config.toml
dataset = "streak pictures of flow and ridge fields"
inner_norm = false
moe_every = 2
shared_expert = false
patch_size = [2, 2]
max_grad_norm = 1.0
l1_shrink = 0.03
Rows from block 9 of a small self-supervised image encoder, named by matrix and row number. Rows with one number within an expert belong to one neuron, the router's apart. Each number is 128 + 24 x the weight over its row's rms, rounded and kept within 0 to 255. All counts start at 0. After the name is the row's rms in percent of the matrix's.
Before each expert's rows are labels from the 100 images, of 14848, where the router gives the expert most weight on average: "strongest on" is what is common among them. Only what is clearly more common there than usual is listed. The data: streak pictures of flow and ridge fields.
# router: router (model.blocks.9.mlp.router.weight, 16x320), inputs 107-213
# up: expert up (model.blocks.9.mlp.up, 16x320x320), inputs 107-213
# down: expert down (model.blocks.9.mlp.down, 16x320x320, transposed), outputs 107-213

# expert 5
strongest on: turbulent; high contrast
router.5 101 [138 113 105 144 106 123 157 134 152 139  17 151 188 139 116 126 141 147 130 127 128 151 144 133 147 148 147 137 179 145 122 102 142 110 112 149 124  44 174 137 120 122 159 150 127 150 144 129 144 118 143 131 137 137 125 147 132 153 117 152 150 150 147 150 146 134 158 139 135 126 132 120  99 133 146 123 142 148 125 145 136 149 147 130 143 143 143 134 169 142 163 143 138 136 153 124 132 146 141 145 155 129 156 148 154 149  86]
up.3 112 [128 131 128 128 128 128 128 128 128 140 187 128 125 128 128 128 128 128 128 128 128 128 128 128 128 128 128 128 129 128 128 255 128 128 232 128 128 166 127 128 128 128 128 128 128 128 128 128 128 128 128 128 128 128 115 128 128 128 128 128 128 128 128 128 128 128 128 128 128 128 128 128 207 128 128 128 128 128 128 136 128 128 128 128 128 128 128 128 122 128  57 128 128 128 128 128 128 128 128 128 128 128 120 128 128 128 210]
down.3 027 [126 117 104 121 104  99 119 118 126 129 124 123 124 116 105 110 124 127 113 103 111 127 122 171 129 113 114 118  74 132 107 137 127  82 151 127 103 132 133 123 108 106 120 118 134 201 136 105 110 103 128 130 112 107  74 124 113 116 107 117 104 136 127 117 125 108 145 113 107 102 109 103 120 112 122 101 127 123 111  90 111 117 122 104 111 129 110 104 106 107 123 125 110 114 123 104 127 112 121 123 121 104 126 123 124 119 176]
up.5 114 [128 129 128 128 128 128 128 128 128 136 216 128 122 128 128 128 128 128 128 128 128 128 128 128 128 128 128 128 128 128 128 255 128 128 255 128 128 199 128 128 128 128 128 128 128 128 128 128 128 128 128 128 128 128 125 128 128 128 128 128 120 128 128 128 128 128 128 128 128 128 128 128 193 128 128 128 128 128 128 132 128 128 128 128 128 128 128 128 128 128 114 128 128 128 128 128 128 128 128 128 128 128 128 128 128 128 176]
down.5 021 [130 116 101 116 103  96 115 117 135 127 111 124  88 114 102 109 127 138 112 102 114 134 121 136 151 114 112 114  81 146 108 141 135 115 151 143 102 116 128 128 106 102 118 114 125 208 143 102 107 101 166 141 112 104  83 124 112 119 107 112 113 166 140 114 129 109 143 111 104  99 108  98 128 113 121  98 138 126 112  76 110 114 120 102 109 141 106 102 121 106 118 127 111 113 123 101 127 116 118 124 118 102 129 124 127 116 195]
up.6 115 [128 130 128 128 128 128 128 128 128 139 217 128 118 128 128 128 128 128 128 128 128 128 128 128 128 128 128 128 128 128 128 255 128 128 224 128 128 197 127 128 128 128 128 128 128 128 128 128 128 128 128 128 128 128 117 128 128 128 128 128 128 128 128 128 128 128 128 128 128 128 128 128 169 128 128 128 128 128 128 133 128 128 128 128 128 128 128 128 127 128  63 128 128 128 128 128 128 128 128 128 128 128 121 128 128 128 199]
down.6 025 [127 116 104 119 104  98 117 119 127 129 117 122 121 118 104 110 124 128 113 102 111 127 121 164 133 114 112 118  69 133 107 137 127 103 151 128 103 126 135 124 108 103 118 116 128 203 131 104 109 101 167 133 113 106  62 123 113 115 107 116 107 148 128 116 127 108 144 113 107 101 110 100 123 113 121 100 129 123 112 106 111 116 120 104 110 134 109 104 114 106 122 125 111 115 122 103 127 109 120 123 119 103 126 122 124 117 181]
up.7 109 [128 128 128 128 128 128 128 128 128 140 233 128 114 128 128 128 128 128 128 128 128 128 128 128 128 128 128 128 128 128 128 255 128 128 184 128 128 216 128 128 128 128 128 128 128 128 128 128 128 128 128 128 128 128 118 128 128 128 128 128 123 128 128 128 128 128 128 128 128 128 128 128 180 128 128 128 128 128 128 133 128 128 128 128 128 128 128 128 128 128  66 128 128 128 128 128 128 128 128 128 128 128 121 128 128 128 203]
down.7 018 [136 110 106 121 106  99 117 120 130 128 113 126 100 118 105 112 125 129 116 106 114 128 123 143 139 117 115 117  55 131 105 145 130 111 157 136 105 126 133 127 111 106 119 116 128 188 131 107 110 104 175 138 115 109  65 128 115 121 108 115 108 151 141 117 127 113 152 115 110 103 111 100 132 116 124 101 132 128 115 105 113 117 123 106 113 130 111 107 100 113 123 127 114 117 123 105 127 119 122 128 122 105 127 125 126 118 196]
up.8 082 [127  91 172 143 129 128 129 130 168 128 185 128 140 128 132 128 128 138 137 128 128 163 128 128 128 128 134 143 128 150 128 232 128 158 127 128 168 166 128 135 128 128 143 128 128 125 139 145 128 128 127 127 128 128 128 128 144 142 129 145 128 127 128 169 138 128 128 128 128 128 128 128 255 128 128 128 139 133 128 128 149 128 149 140 128 138 128 128 134 128  75 178 145 130 146 201 128 167 128 128 161 137 128 147 128 128 141]
down.8 136 [147 126 145 164 147 144 159 159 150 128 116 156 128 159 145 155 145 143 155 151 152 141 152 125 143 158 153 158 127 135 146 137 151 129 155 145 150 121 127 150 152 151 148 154  62 134 136 150 155 151 149 133 157 152 128 168 161 159 145 155 131 151 155 160 143 159 131 158 149 148 153 144 125 160 162 142 151 164 156 102 151 147 159 150 154 134 152 149 128 153 160 155 155 161 153 150 128 168 163 176 149 149 133 149 145 149 154]
up.9 114 [128 130 128 128 128 128 128 128 128 133 219 128 122 128 128 128 128 128 128 128 128 128 128 128 128 128 128 128 128 128 128 255 128 128 255 128 128 200 128 128 128 128 128 128 128 128 128 128 128 128 128 128 128 128 124 128 128 128 128 128 120 128 128 128 128 128 128 128 128 128 128 128 206 128 128 128 128 128 128 133 128 128 128 128 128 128 128 128 127 128 120 128 128 128 128 128 128 128 128 128 128 128 128 128 128 128 209]
down.9 023 [128 118  99 118 101  94 115 118 135 126 115 121 119 116 101 106 127 139 110  99 114 134 121 136 148 111 112 116  82 148 106 136 134 111 150 146  99 122 128 126 104  99 118 114 125 220 148  99 105  98 158 141 110 101  82 123 109 116 105 113 112 166 134 115 129 105 143 109 101  97 106  97 125 110 121  98 138 123 109  89 108 114 120  99 106 143 104  99 123 102 119 127 107 112 123  99 127 110 119 123 118  99 129 125 127 117 193]
up.12 113 [128 132 128 128 128 128 128 128 128 139 171 128 124 128 128 128 128 128 128 128 128 128 128 128 128 128 128 128 130 128 128 255 128 129 231 128 128 160 127 128 128 128 128 128 128 128 128 128 128 128 128 128 128 128 113 128 128 128 128 128 128 128 128 128 128 128 128 128 128 128 128 128 208 128 128 128 128 128 128 135 128 128 128 128 128 128 128 128 124 128  59 128 128 128 128 128 128 128 128 128 128 128 117 128 128 128 243]
down.12 036 [127 120 105 118 105 101 118 116 127 134 130 123 124 114 106 109 125 128 111 103 112 127 123 195 142 112 114 116  97 161 108 133 127  72 144 127 104 133 133 125 108 106 120 116 139 203 161 105 109 104 158 129 110 107  82 124 111 117 108 115 107 155 128 115 127 107 142 112 108 103 110 103 122 111 121 103 128 124 111  94 111 116 122 105 110 152 109 105 111 106 125 125 110 112 123 105 127 108 119 124 121 104 127 123 125 120 166]

# expert 1
strongest on: saddle; whorl
router.1 102 [121 108 148 140 146 141 143 139 136 120  96 137 129 136 142 142 135 136 141 135 141 135 133 128 131 143 137 134 140 128 148 143 129 210  36 123 141 100  20 131 142 144 136 129 167 131 131 142 137 142 124 191 135 139  38 136 133 145 151 140  82 134 144 142 132 133 159 135 141 143 141 143 132 133 134 152 136 134 143 134 142 128 136 142 134 131 135 143  81 134  58 137 142 141 133 145 168 157 137 139 141 142 122 131 134 135 204]
up.0 077 [129 128 129 128 128 129 132 128 128 128 126 128 143 128 128 128 128 128 128 128 128 130 128 103 128 128 132 128 161 129 128 255 129 130 127 133 128 125 128 128 128 128 132 131 125 139 129 128 128 128 129 132 128 128 124 128 128 136 128 132 125 128 132 131 128 128 143 128 128 128 128 128 255 128 128 128 128 128 128 131 128 128 129 128 128 129 128 128 112 130 126 128 128 128 130 128 128 138 128 128 128 128 124 128 133 128 117]
down.0 078 [110 127 139 131 141 139 141 128 109 127   0 129  95 133 141 137 122 112 138 138 129 114 133 129  88 134 134 138 116  85 140 116 116 131 119 104 137   0  95 128 140 135 137 135 111  40  84 140 140 139  76 126 137 144 128 130 141 100 141 144 132  88 106 137 114 136 128 139 137 141 138 138 106 139 130 140 105 129 134  94 139 136 132 141 138  83 139 141 129 142 129 125 135 137 128 140 128 127 131 128 132 142 128 128 106 133 136]
up.1 113 [130 128 122 129 123 122 136 128 129 204 173 129 136 128 123 128 129 129 128 128 126 129 129 129 129 128 131 128 128 130 126 255 129 128 131 129 125 129 119 130 128 124 132 128 128 136 130 128 128 125 134 128 128 128 128 129 128 134 124 131 114 130 134 130 129 128 124 128 128 122 128 123 182 126 129 125 129 129 128 129 128 129 131 128 128 130 128 125 106 128 116 129 128 129 129 126 127 143 129 128 132 124 123 131 133 129 178]
down.1 110 [128 128 128 128 128 128 128 128 128 128   0 127 121 127 128 128 129 128 128 128 128 129 128 127 127 127 123 128 127 127 128 127 128 129 112 127 128   0 117 129 128 128 131 128 126 127 125 128 128 128 126 127 127 128 128 128 128 102 128 128 127 122 128 128 128 128 129 128 128 128 128 128 149 127 128 128 125 128 128 118 128 128 128 128 128 128 128 128 128 128 121 126 127 127 124 128 128 106 128 128 127 128 131 127 118 127 125]
up.2 065 [131 126 131 128 128 129 140 128 130 129 113 128 159 128 129 128 128 129 128 128 128 131 128 106 129 128 134 129 153 129 128 255 131 128 127 135 128 111 128 131 128 128 137 136 126 139 131 128 128 128 130 133 128 130 109 129 128 139 128 136 117 128 130 136 130 128 131 128 128 129 128 128 214 128 128 128 130 129 128 128 130 130 132 128 128 130 128 128 114 131 136 128 128 129 133 128 128 139 128 128 130 128 128 130 136 132 105]
down.2 089 [120 127 133 128 133 133 130 128 106 128   0 128  74 128 134 129 114 103 129 132 129 106 129 129  90 128 128 129 119  88 134 122 109 130 122 104 132   0 101 120 133 130 132 129 121  67  86 133 132 133  89 127 130 136 128 128 133  92 134 133 128  81 102 131 112 131 128 132 132 135 132 133 119 134 128 135 101 128 128 100 132 132 128 133 130  88 132 134 128 135 128 113 129 129 115 134 128 125 129 128 128 135 128 117  97 129 130]
up.3 064 [135 126 139 128 131 136 143 128 135 129 111 130 165 131 137 131 129 133 131 128 128 134 132 109 132 131 137 132 160 132 131 255 134 129 126 140 128 108 128 133 128 128 144 141 126 144 134 128 130 128 131 133 129 134 109 130 134 140 128 141 113 131 135 139 134 129 133 132 128 134 128 129 255 128 128 134 131 130 128 128 133 135 134 130 130 132 130 129 117 134 133 128 128 132 135 128 128 141 132 131 134 129 128 133 138 135 111]
down.3 090 [115 127 133 128 134 133 131 128 105 128   0 128  80 129 135 129 111  98 130 132 129 103 128 130  89 128 126 129 117  87 135 119 106 130 122 102 132   0  97 116 133 131 133 129 117  61  86 133 133 134  82 127 131 136 128 128 133  91 134 134 128  80  99 131 109 131 128 133 132 136 132 133 118 135 128 135  99 128 129  96 132 133 128 133 131  85 132 134 128 135 129 111 130 130 115 134 128 125 129 128 128 136 128 116  97 129 133]
up.4 055 [137 121 134 135 130 132 139 134 137 170  84 138 171 140 132 129 139 138 132 129 128 140 134 129 136 135 135 138 128 145 129 215 137 128 130 138 131  83 130 141 130 129 148 139 131 141 140 129 132 130 136 131 136 136 128 139 138 134 130 139 122 136 138 141 142 130 126 138 128 132 130 130 255 132 139 128 143 140 130 125 140 138 144 131 131 135 134 129 116 130 106 141 133 139 140 129 128 128 143 134 136 130 125 139 137 138 130]
down.4 174 [124 128 128 123 128 128 124 122 107 128   0 121  98 128 128 128 126  97 128 128 128 110 122 128 117 127 108 128 123  84 128 112 119 128 124 124 128   0 115 117 128 128 128 109 124 117  72 128 128 128 121 128 128 128 128 120 128  61 128 128 127  93  87 103 126 128 128 125 128 128 128 128 132 127 119 128 117 103 128 115 128 118 112 128 128 122 128 128 128 128 127 115 128 116 117 128 128  97 122  93 120 128 129 123 106 120 128]
up.5 030 [128 128 119 127 123 120 117 128 117 134 130 124  83 126 121 126 125 120 127 127 128 125 116 137 119 124 114 126  98 121 126 130 127 124 129 115 124 135  71 124 127 124 115 118 131 120 119 126 128 124 128 126 128 127 127 124 128 117 127 113 130 122 118 116 120 128  93 120 126 121 128 121 131 128 124 125 122 124 128 119 127 117 122 126 128 119 124 123 255 126 136 122 128 125 111 125 128 147 122 123 119 124 127 114 112 115 216]
down.5 037 [128 124 144 132 135 145 128 128 114 128  74 128  74 136 141 131 122 106 136 132 130 121 128 127 104 131 129 135 128 106 132 125 117 128 152 105 144 115 122 128 145 140 128 128 126  90 104 145 144 143  83 124 140 152 127 124 146  97 129 136 127  81 107 131 128 138 127 141 147 143 139 140  94 143 126 133 113 127 136 120 139 132 130 143 149 106 148 149 129 137 129 127 144 143 127 150 128  61 130  97 127 152 127 128 113 129 114]
up.8 264 [126 120 128 128 128 128 125 127 126 129 255 128  74 128 130 127 126 124 128 127 128 126 127 132 124 128 126 128  90 125 131 126 126 131 140 125 127 255 127 126 128 128 123 128 124 127 123 128 128 128 126 125 128 128 105 128 128 125 128 128 130 124 125 127 126 128 124 128 128 127 128 126 125 128 128 129 126 128 128 124 128 128 128 128 128 124 128 128 151 127 129 127 128 128 126 128 128 126 128 128 128 129 128 126 124 128 128]
down.8 265 [127 129 128 128 128 128 127 128 125 129 185 128 124 128 128 128 125 125 128 128 128 125 126 128 126 128 127 128 129 125 128 129 126 129 146 127 128 179  84 126 128 128 125 128 131 126 126 128 129 128 127 128 129 128 128 128 129 126 128 128 128 126 125 128 126 128 128 128 128 128 128 128   0 129 128 128 127 128 129 131 128 127 128 128 129 125 128 128 128 128 134 127 129 129 126 128 128 128 128 128 128 128 128 126 125 128 128]

# expert 3
strongest on: high contrast; fine streaks; delta
router.3 135 [114 205 122 117 128 122 105 116 113  96 210 114  86 114 125 117 117 116 114 123 125 116 113 105 115 111 112 112 111 114 124 184 114 140 150 114 120 186 111 117 116 125 106 110 106 111 118 117 114 122 117 104 116 112 147 114 113 115 128 109  97 119 114 110 114 114  71 114 119 120 117 125 153 114 116 127 117 113 119  84 115 113 113 116 112 119 111 120 102 109  75 118 116 111 114 120 117 112 113 111 114 119 106 116 113 114 179]
up.2 090 [129 131 128 133 127 128 131 131 129 111   0 129 133 131 128 126 128 127 129 125 125 129 129 107 126 133 131 132 123 126 128 121 128 128 138 127 124   0 128 129 126 127 130 133 127 145 125 126 129 125 132 128 129 129 133 132 131 140 123 133 128 127 131 137 129 128 138 130 126 128 126 127 115 129 131 128 129 130 127 120 129 129 130 126 129 124 129 126 141 134 109 130 129 132 129 126 127 151 131 134 130 127 127 128 130 130 148]
down.2 048 [128 128 129 126 129 128 128 128 124 128 104 126 138 128 129 128 127 110 128 128 128 118 128 125  91 128 128 127 131  99 128 128 107 128 118 108 128  95 128 127 128 128 130 128 130  89  75 128 127 128 121 127 127 129 128 122 128 128 129 128 128 102 127 128 127 128 122 128 128 128 128 129 145 127 126 129 107 123 127 129 129 128 127 128 128 108 128 128 140 130 121 127 127 128 128 128 128 144 127 119 120 128 128 128 128 128 167]
up.3 061 [128 135 128 128 128 128 128 128 128 128 133 128 128 128 128 128 128 128 128 128 128 128 128 129 128 128 128 128 128 128 128 255 128 128 128 128 128 130 136 128 128 128 128 129 128 130 128 128 128 128 128 128 128 128 129 128 128 131 128 128 143 128 128 129 128 128 128 128 128 128 128 128 230 128 128 128 128 128 128 128 128 128 128 128 128 128 128 128 127 128 128 128 128 128 128 128 128 134 128 128 128 128 125 128 129 128 118]
down.3 070 [129 123 138 125 134 130 123 128 129 125   0 119  58 129 139 129 130 128 128 130 130 130 128 122 127 128 127 128 133 129 128 136 127 137 126 126 129  57 130 129 130 129 128 116 146 127 128 130 128 129 122 128 127 132 117 110 128 124 133 130 114 106 128 128 130 128 104 129 130 133 129 132 162 127 119 132 126 120 128 122 130 129 127 130 128 129 129 129 149 138 126 128 128 129 128 130 133 125 126  91 101 129  92 129 128 120 135]
up.4 029 [126 125 128 129 127 128 140 130 138 128 128 133 128 130 127 127 131 139 128 127 128 135 136 128 135 135 137 128 126 134 129 126 130 127 129 131 128 128  35 128 127 128 136 130 117 126 136 127 128 128 131 126 128 128   0 134 128 143 128 139 105 136 146 142 135 127 125 130 127 128 127 127 127 128 131 128 135 131 127 133 129 128 133 127 128 135 128 128 121 132 153 132 127 135 135 128 128 153 132 131 138 128 136 132 138 133 126]
down.4 031 [129 122 128 127 128 127 128 128 133 163 111 128 151 128 128 126 135 134 128 127 126 135 128 127 135 128 128 128 124 139 128 129 133 128 128 129 126 101 128 129 127 125 136 127 130 134 139 127 124 125 128 129 125 127 103 127 125 128 128 128 107 134 133 128 131 125 116 128 126 126 126 126 142 123 127 128 132 128 126 118 128 128 128 126 125 138 125 125 139 135 129 128 126 128 130 126 128 142 128 125 124 126 128 131 132 128 130]
up.5 028 [127   0 125 128 126 126 128 128 128 128 125 128 130 128 126 128 128 127 128 128 128 129 128 127 127 128 128 128 123 126 126 128 128 128 135 127 127 125 108 128 128 127 129 128 119 128 126 128 128 127 128 129 128 128 126 128 128 128 127 128 157 127 128 128 127 128 153 128 128 127 128 126 129 128 128 126 127 128 128 128 128 128 128 128 128 125 128 126 131 128 128 129 128 128 128 128 128 128 128 128 128 127 131 128 128 128 130]
down.5 019 [126 161 130 129 129 129 133 129 126  86  97 129 127 130 129 130 127 125 130  21   0 127 129 123 125 130 128 130 180 124 129 122 126 128 128 126 130 125 116 127 130 130 138 138 131 117 124 130 130 129 121 131 130 130 112 133 131 129 129 131 106 125 127 130 127  49   0 131 130 130 129 130 130 131 129 129 126 128 129 125 131 133 130 130 129 124 129 130 137 134 120 127 129 130 128 130 128 134 132 130 132 130 133 128 127 134 136]
up.6 068 [128 128 128 128 128 128 128 128 128 128 129 128 128 128 128 128 128 128 128 128 128 128 128 129 128 128 128 128 128 128 128 255 128 128 128 128 128 129 131 128 128 128 128 128 128 129 128 128 128 128 128 128 128 128 128 128 128 128 129 128 165 128 128 128 128 128 128 128 128 128 128 128 255 128 128 128 128 128 128 127 128 128 128 128 128 128 128 128 128 128 128 128 128 128 128 128 128 129 128 128 128 128 123 128 128 128 128]
down.6 044 [131 120 148 127 143 135 125 128 130 119   0 106 137 129 151 129 133 128 129 131 135 133 129 113 120 128 128 128 137 130 129 139 127 148 123 125 133  18 131 130 134 130 131 120 171 126 127 132 128 130 116 128 127 140 106 102 128 125 142 133 106  94 129 130 133 128  80 130 131 141 134 139 157 126 118 144 123 114 128 118 135 131 128 135 128 131 129 131 161 149 126 128 128 129 129 135 147 126 127  86  90 133   1 132 130 122 142]
up.8 072 [130 101 120 130 125 120 129 130 132  80  36 131 178 129 122 128 134 135 129 128 128 133 131 140 136 129 130 129 128 135 128 133 134 127 123 133 128  30 125 131 127 125 130 128 128 131 139 128 128 128 130 127 127 128 125 130 127 129 126 129 127 137 133 128 133 128 130 128 127 123 129 120 132 127 131 127 135 130 128 255 128 129 130 128 128 138 129 126 149 128  11 134 128 129 132 127 128 129 130 129 129 123 130 132 133 129 130]
down.8 097 [105 127  56 110 126 121 118 111 109 128 107  84 137 116 127 117 128 115 112 120 124 129 123 127  79  91 122 117 129 117 125 130 126 125 119 115 109 111 129 126 100 116 128 119 127  54 129 115 113 117 100 127 112 112 129 116 113 123 128 111 128 124 122 121 128 114 128 113 115 120  95  93 211 111 117 128 114  89 115 120 117 122 122  84 112 129 104 105 134 116 149 114 110  99 121 109 128 124 115 100 114 102 110 126 126 121 141]
up.9 035 [128 134 116 129 120 119 131 129 130 128   0 129 129 128 118 128 129 130 128 128 125 130 129 128 129 129 128 128  70 129 128 127 128 123 129 128 125 127 116 128 127 119 129 128 128 130 130 127 128 124 129 122 128 128 125 130 128 129 128 129 127 129 132 129 129 128 135 128 127 121 128 118 127 127 130 125 130 129 128 128 128 128 129 127 128 129 128 123 150 128 128 129 128 129 128 125 128 150 128 129 129 121 126 128 128 128 138]
down.9 056 [129 126 135 121 131 130 128 108 125 128  37 118  88  96 135 129 120 126 127 130 129 128 102 127 117 128 126 126 133 127 128 134 121 132 120 119 129  69 130 128 130 129 128 119 128 124 115 129 128 129 122 128 128 130 129 111 128 125 131 130 117 105 128 123 129 128 127 129 129 130 129 130 192 128 120 131 102 119 128 123 130 129  99 130 128 128 129 129 148 133 127  87 128 128  70 129 127 126 123 109 100 129  95 128 128 118 130]

# expert 2
strongest on: pair of whorls; high contrast
router.2 137 [142 141 127 133 126 130 148 131 141 161  24 131 205 137 133 128 136 138 132 135 134 143 135 124 141 132 134 138  26 142 128 123 141 134 145 143 131  41  79 140 126 132 151 141  93 145 142 132 134 132 142 168 137 133 104 134 141 126 131 141 136 137 138 137 139 135 115 130 127 132 126 129 152 139 129 126 137 140 131 120 132 137 135 128 132 134 130 130  79 135 111 134 130 138 134 130 134 129 135 135 132 132 123 129 132 134 160]
up.2 087 [128 128 131 126 130 130 107 126 123 113 255 125  59 126 131 125 127 126 126 126 125 127 123 128 127 122 120 126 128 127 128 147 127 127 207 127 126 255 136 127 126 126 120 123 130 127 127 126 126 127 126 128 126 126 140 125 127 116 128 119 128 127 121 117 127 126 129 125 126 128 126 129 128 126 126 129 127 126 126 123 125 126 124 125 126 127 125 127 169 125 123 127 126 124 122 126 127  99 126 124 120 127 131 125 119 122 147]
down.2 094 [133 126 128 129 128 128 129 129 133 127 128 129 131 129 128 128 133 133 129 128 133 133 131 126 132 128 134 131 128 132 128 128 132 128 138 131 128 130 124 132 128 128 139 137 126 133 134 128 128 128 131 128 128 128 128 129 128 138 128 129 128 131 133 139 134 128 130 129 128 128 128 128   0 128 129 128 133 129 128 127 128 130 136 128 128 133 128 128 127 129 128 132 128 129 133 128 128 138 129 128 129 128 128 136 134 132 133]
up.3 112 [128 128 129 128 129 129 128 128 128 128 164 128 127 128 129 128 128 128 128 128 128 128 128 126 128 128 128 128 167 128 129 255 128 127 217 128 128 173 120 128 128 128 128 128 128 128 128 128 128 128 128 127 128 128 130 128 128 128 129 128 128 128 128 128 128 128 128 128 128 129 128 129 181 128 128 129 128 128 128 127 128 128 128 128 128 128 128 128 100 128 136 128 128 128 128 128 128 129 128 128 128 128 128 128 128 128 181]
down.3 066 [129 121 129 127 127 129 115 128 118 153 255 125  81 128 128 129 119 118 128 128 128 118 121 133 118 128 123 125 105 118 128 137 117 130 128 123 129 255 129 122 129 130  84 115 126 151 114 129 129 129 129 122 129 129 130 124 129 126 128 122 129 115 119 118 119 129 136 128 129 129 129 129 127 130 125 124 118 126 129 129 129 124 122 129 128 118 128 130 123 128 128 119 129 128 119 130 128 130 125 129 124 130 128 119 120 118 132]
up.4 076 [128  20 127 138 127 128 139 135 139  86 119 139 141 139 127 137 134 137 135 136 138 134 140 128 133 137 131 140 118 130 128 125 133 124 125 130 133 118 136 131 137 135 145 139 108 128 130 134 136 132 131 124 136 138 197 140 137 129 129 141 130 133 132 135 134 135 131 139 135 130 136 129 128 135 137 126 133 139 136 127 139 138 140 137 139 130 139 133 129 131 161 134 137 139 139 135 130 127 139 137 141 133 116 132 129 141 129]
down.4 111 [164 130 128 128 129 129 128 129 161 152 128 128 135 129 131 129 138 170 129 129 131 166 128 250 171 129 128 128 129 195 131 111 144 128 122 172 129 149 102 154 128 129 128 128 126 206 177 131 129 129 158 123 128 129 128 128 129 130 129 128 119 162 133 129 162 129 126 129 128 129 129 128 131 129 128 130 160 128 128 128 129 128 128 129 128 184 128 129 128 129 129 148 128 129 135 128 128 132 128 128 128 129 132 132 144 128 129]
up.5 132 [121 104 124 125 128 125 122 126 121 101 255 124 100 124 126 127 125 125 125 128 128 124 122 126 125 122 116 122 173 126 127 129 124 129 191 119 127 255 127 122 126 126 124 119 129 113 126 127 125 127 127 130 126 124 130 123 122 112 128 119 128 126 120 116 122 126 128 120 126 126 127 126 131 126 127 126 125 123 127 129 125 121 120 126 124 126 125 126 127 120 128 127 125 121 121 126 128 111 122 123 120 125 129 118 116 119 130]
down.5 132 [129 127 126 122 125 125 126 111 123 127 238 124  22 127 125 125 124 106 127 127 129 124 124 129  88 126 128 127 128 123 125 127 110 126 252 124 126 162 126 127 127 127 120 127 125 104 112 126 127  93 128 127 127 128 129 109 128 129 125 126 128  70 126 127 127 128 131 128 127 126 126 126 103 128 123 124  94 113 100 128 127 126 126 127 127 124 127 126 153 128 129 103 127 127 126 127 124 145 126  93 123 127 128 127 128 126 194]
up.6 018 [104 124 100 128 114 109 127 128 127 126 191 128 111 128 109 128 118 114 127 128 128 113 127 114 109 128 121 128 129 105 124 119 112 128 124 108 126 182  98 111 127 126 123 123 148 113  98 127 128 125 127 125 128 128 255 128 125 123 128 127 123 112 121 126 110 128 128 128 128 113 128 107 128 126 128 120 122 128 128 133 128 124 128 128 128 104 128 125 124 122 128 128 128 128 124 126 128 127 128 128 128 123 127 112 110 127 110]
down.6 022 [109 133 129 136 127 127 144 134 119 123  89 133 126 137 127 131 119 114 137 127 124 115 127 129 112 135 123 139 119 106 128 130 119 127 137 116 128  94 145 117 134 130 131 133 129 102 108 130 131 128 106 141 133 137 108 143 143 118 128 139 142 118 113 132 112 133 132 139 133 130 129 127 120 139 131 127 117 129 131 128 138 131 131 131 134 107 134 130 149 136 125 121 134 139 122 132 128  87 139 144 132 132 124 120 113 133 130]
up.7 009 [127   0 127 128 127 127 125 128 128  20 126 128 130 127 127 128 128 128 128 128 128 128 128 124 127 127 128 127 255 127 128 127 127 128 128 127 128 126 127 127 128 128 125 126 130 127 127 128 128 128 128 127 128 128 128 128 127 128 128 124 139 127 127 126 128 128 128 127 128 127 128 127 128 128 128 128 128 128 128 128 128 128 127 128 127 127 128 128 123 128 128 128 128 126 128 128 128 151 127 127 126 128 129 128 128 127 127]
down.7 011 [121 128 128 128 128 128 128 128 118 122 212 128 110 128 128 128 121 113 128 128 128 116 128 151 110 128 128 128 125 106 128 125 116 128 128 116 128 205 126 122 128 128 128 128 125 112 101 128 128 128 119 123 128 132 136 128 133 127 128 128 134 100 119 128 118 128 133 128 128 128 128 128 121 130 128 128 115 128 128 127 130 128 128 128 128 107 128 128   0 130 125 124 128 128 124 129 128 152 128 128 128 128 130 121 117 128 127]
up.9 109 [128 128 129 128 129 129 128 128 128 130 145 128 130 128 129 128 128 128 128 128 129 128 128 126 128 128 128 128 159 128 129 255 128 125 197 128 128 157 116 128 128 128 128 128 127 127 128 128 128 128 128 128 128 128 129 128 128 128 129 128 129 128 128 128 128 128 128 128 128 129 128 129 152 128 128 129 128 128 128 126 128 128 128 128 128 127 128 128 104 128 139 128 128 128 128 128 128 129 128 128 128 128 129 128 128 128 203]
down.9 077 [131 120 129 128 128 129 124 128 118 154 255 127  83 128 129 129 120 118 128 129 128 118 122 130 119 129 124 126 100 118 128 139 118 130 134 126 129 255 130 123 129 130 100 126 127 152 115 129 130 129 131 124 129 129 128 125 129 126 128 126 127 116 120 124 120 129 138 128 130 129 129 129 127 130 126 124 119 126 129 129 130 125 123 129 129 119 129 130 120 129 128 120 129 128 120 131 128 135 126 129 126 130 128 120 120 123 135]